{"model": "image colorization model", "train_examples": 48750, "crop_scale_min": 1, "loss": "mse", "hidden_act": "hardswish", "channel_attention": "se", "learning_rate": 0.0036, "max_grad_norm": 1.0, "ema_decay": 0.995, "lr_schedule": "cosine", "weight_decay": 0.03}
Rows from block 3 of a small image colorization model, named by matrix and row number. Each number is 500 + 50 x the weight over its row's rms, rounded and kept within 0 to 999. All counts start at 0. Numbers have three digits each.
After each channel's rows are labels from the 100 images, of 14976, where the channel reaches its highest value: "responds to" is what is common among them. Only what is clearly more common there than usual is listed. The data: made-up ball-and-stick molecule models. In brackets: how many of the 100.
# conv: 3x3 conv (model.blocks.3.conv.weight, 80x80x3x3, each kernel summed), inputs 0-79

conv.9:481492564505500447570455466568479464490373494510498540511487527549516523461466530446507489504515505544547456429526568554495448531540480513518417529573605476506509586494482490506500528524584552489261524433468450506547541530537498548562532526
responds to: space-filling (100); balls: three (28)

conv.79:460501512523527396385508488423461453494434398469562503494489492466558575455476535467450503499510505510484550537427344449450502545540532506491539555517524556517491424557445521441405466515445408447596435460536416489577467482484496501480509525
responds to: dark backdrop (99); space-filling (98)

conv.20:527486461549572451485426594441536498517477507471468438501482529460507403595588529562462496463478456599526441441508444452502503432428464508503510516447515443508561520371621516570481502466403466547475525465560500614458512473523439520524497492
responds to: dark backdrop (96); yellow ball (90)

conv.14:498495519518476496512498444476378517474473477530499481548512556530471503388436549503461484544465541425440572493462485484515490540498594468522479475521394539456415463473359537330526476511519488473499475501487471340500497472498547475444554508
responds to: space-filling (64)

conv.6:470453535513495519473564464453529560640569366438512452519405474544547624495480457431521479530476497508481445555473464468497554522496470525492504478463508581486512461552489547414480548474514476629445505457456460506559499451611479509531480590
responds to: dark backdrop (98); balls and sticks (62)

conv.58:437559517530591447352515514446590545513470491446527420494492485478513531572523519657472493465463481528536444552491401469534511543568466568527548475519503439494567509558582552524485530485406433452545457481472585565541527478495494525470469526
responds to: dark backdrop (90)

conv.11:483492507509491475455476558521513537608534505474428481610508538532471528569579489446487484505493501661544443502459537456481497460426479529544462442422507520479570517472560491506476534444534401562451517497503433638468556464603530550472483580
responds to: dark backdrop (99)

conv.36:523472422550439497500435497578465413546414504570461474557548546517403488464477452458534495517487541532544592462510521488426391491474585476500444499537414524464494500487478441506444507503591507495376592521468438505474531444523565538410566550
responds to: dark backdrop (89)

conv.77:535505497552440448390461456527564462519451462453419560403586560535475537502461500504572523533557572467527423556422415576547549497559451516458378500523479593541516509568511478471511548513503513439443488524599520500443487474424505516511434481
responds to: dark backdrop (97)

conv.59:517501481461454481452520388491481521523503439403518476453532563441434493423425413480566458536406471448456497500478485476497564517501430495505464462551403453445453508569441457409562520637469485518459521514506593431463509480438493516460407517
responds to: dark backdrop (100); balls and sticks (62)

conv.37:422516482506624441592508450524532440455474480503492580486528513499423534481456498488487547539542511500519421462544466622508463433495407523522478580606549476559493439530471426488557492469514616518493545455506521481581482405519508544454401541
responds to: dark backdrop (98); balls and sticks (71); balls: four (31); balls: three (26)

conv.32:515489366519499528476501523498639520529536507496475503487516525459468529624535378490509508464486441559573495503494503437436493498493465555486508485491551416489619499515672489552484519483480454512480519521515543654474525506489485536557495486
responds to: dark backdrop (98)

conv.45:486478407510506518497501513545542540584530512494415494555538536469473577527525406511539465494477457586610475489486536421418473529498462594495468447520459446447603527519531492513535571413520544547478491524471474594466617464519502634508463557
responds to: dark backdrop (100); balls and sticks (74)

conv.61:501510477501495502527478482508437480520479435419565540530497515425418462478477448493514491462402447474427458507481492492546521502512415448492531462560399410453432517483458416481580463641478520553480527486479625442439486457391472496470412545
responds to: dark backdrop (97)

conv.17:528529513509582542487563507524498383613535514521475422518531379510522571500501406570459494488461473498494552403377480464486550523512519537464546448500499516525504479598448535470564454470548470555537434530460428501499485470493462552401414572
responds to: dark backdrop (100)

conv.55:473523579613480443408467529494533484498463484468479488593574513493465437555510579507524483527488497628622483485537478553484460509442484551522481472487493424500574638433552516524471564452474446486447470495501460594516602504538485569457505535
responds to: space-filling (82)

conv.52:573601490480469480481492437541453456451510362409465563478522487566518384476450521509476586496568539490469469498530490597538545487489497466507455537556518539580471496421448457457508438500519581461520402413521465482504474503507517494398396489
responds to: space-filling (98); dark backdrop (97)

conv.4:390536579496380529297491505482549553500549529511578456521550457516501495528519496512527519477510522503502529457504470481506524496487524510540556481400500545511514538503521534499351516435490368532508521603486531515509508541577525495544543553
responds to: dark backdrop (88)

conv.23:481457591560506521518534494523512533633544458452509437552421437554562603503505490473524471542452531519490450561476506505517544494491471520530470444435518605483522473549489502446452569448567471580451506505450439514520515459677523511482466612
responds to: dark backdrop (96)

conv.63:479502447544439490417503524391560537502557505535523473504548540411450518542517471429504470499477468519498554465485451455470456540390514537499577424420375485426517483565515497512402475538439312530488457523477529524446478493471506515495517444
responds to: dark backdrop (85); space-filling (66)

conv.40:432437362426409570566430504603491491500414512536529517536503384452474532546507436441481493471477469538508498445557551504474482436561537498448444448521534491477494434473587501550485470483529418480448543446403497565461502531469461482502584443
responds to: dark backdrop (96)

conv.19:568475448515507482438518596479530458477460553561444485528539573418520446538546452498474471445468422547524533471462594449458488555512507477551469497500523370497516502449557458686504493520523478420438513574527542544415511582493554524499512543
responds to: space-filling (73)

conv.12:480468652540546486527455515516450478551489444415555457586444407497445490491534598433499433562457517584526459477509527559472419496464468506539515414436442485432529559492469517443494502482519442501532515460474371545568541500570479532430507532
responds to: space-filling (99)

conv.25:463525514462491264416553501452511555450444487510483433504489479509547420509511587525514523521534514540511483442456385537521484524575484481472529446497463512516494401506475553476448451479395491541529495516509472513424522534422422530470457467
responds to: dark backdrop (83); small balls on sticks (72)

conv.26:512462481439470516380394515437514564552439521555495450523468438440520528502513508469483491569457513514534552365460452537546562532579572560491525455518403569422516572520491577528471543439444465531458436545486571492455567563472521532555530537
responds to: space-filling (63)

conv.56:491558405521477415337520507484501566479469526546473485538510551464496541502514478532540495451511494542521587538471478397442513531486563535554460533362433449484507492492485528539410525564489390485499423540546483522474543446546607527449472553
responds to: dark backdrop (82); space-filling (70)

conv.48:467472491521368574366492468526449501496548496485503454499539566506443484534507465458553525389383482489498530474462489454544523488337529501544489477375460435492526548496537478466367499496460437505522475526434468531498460498496543516504556504
responds to: dark backdrop (75)

conv.46:438440527535464547520500479464530552610581421434506479493566537499496654521505465411509504491464481499474469500411413456508515485459471560492428512531510529495528420693511450430483554494480504581525546427472497516514485457544487511503458498
responds to: dark backdrop (100)

conv.54:482555537450372469492527467453465545484479477481555480551397458577519481457454541415418506469537624482511510502528419562513531538492510444593477552468468542546488409537484510446479498503552434456484456515498467468591517566554579437376501481
responds to: dark backdrop (100)

conv.64:499547555503445445534453461483417459435477485514520507521407496552479422436464603494443527536598608485503546507488474558545472500445551464538475527503468582534458476461396510411467463488550499487473449507502358459581506500487552467405509412
responds to: space-filling (100); dark backdrop (100); balls: three (28)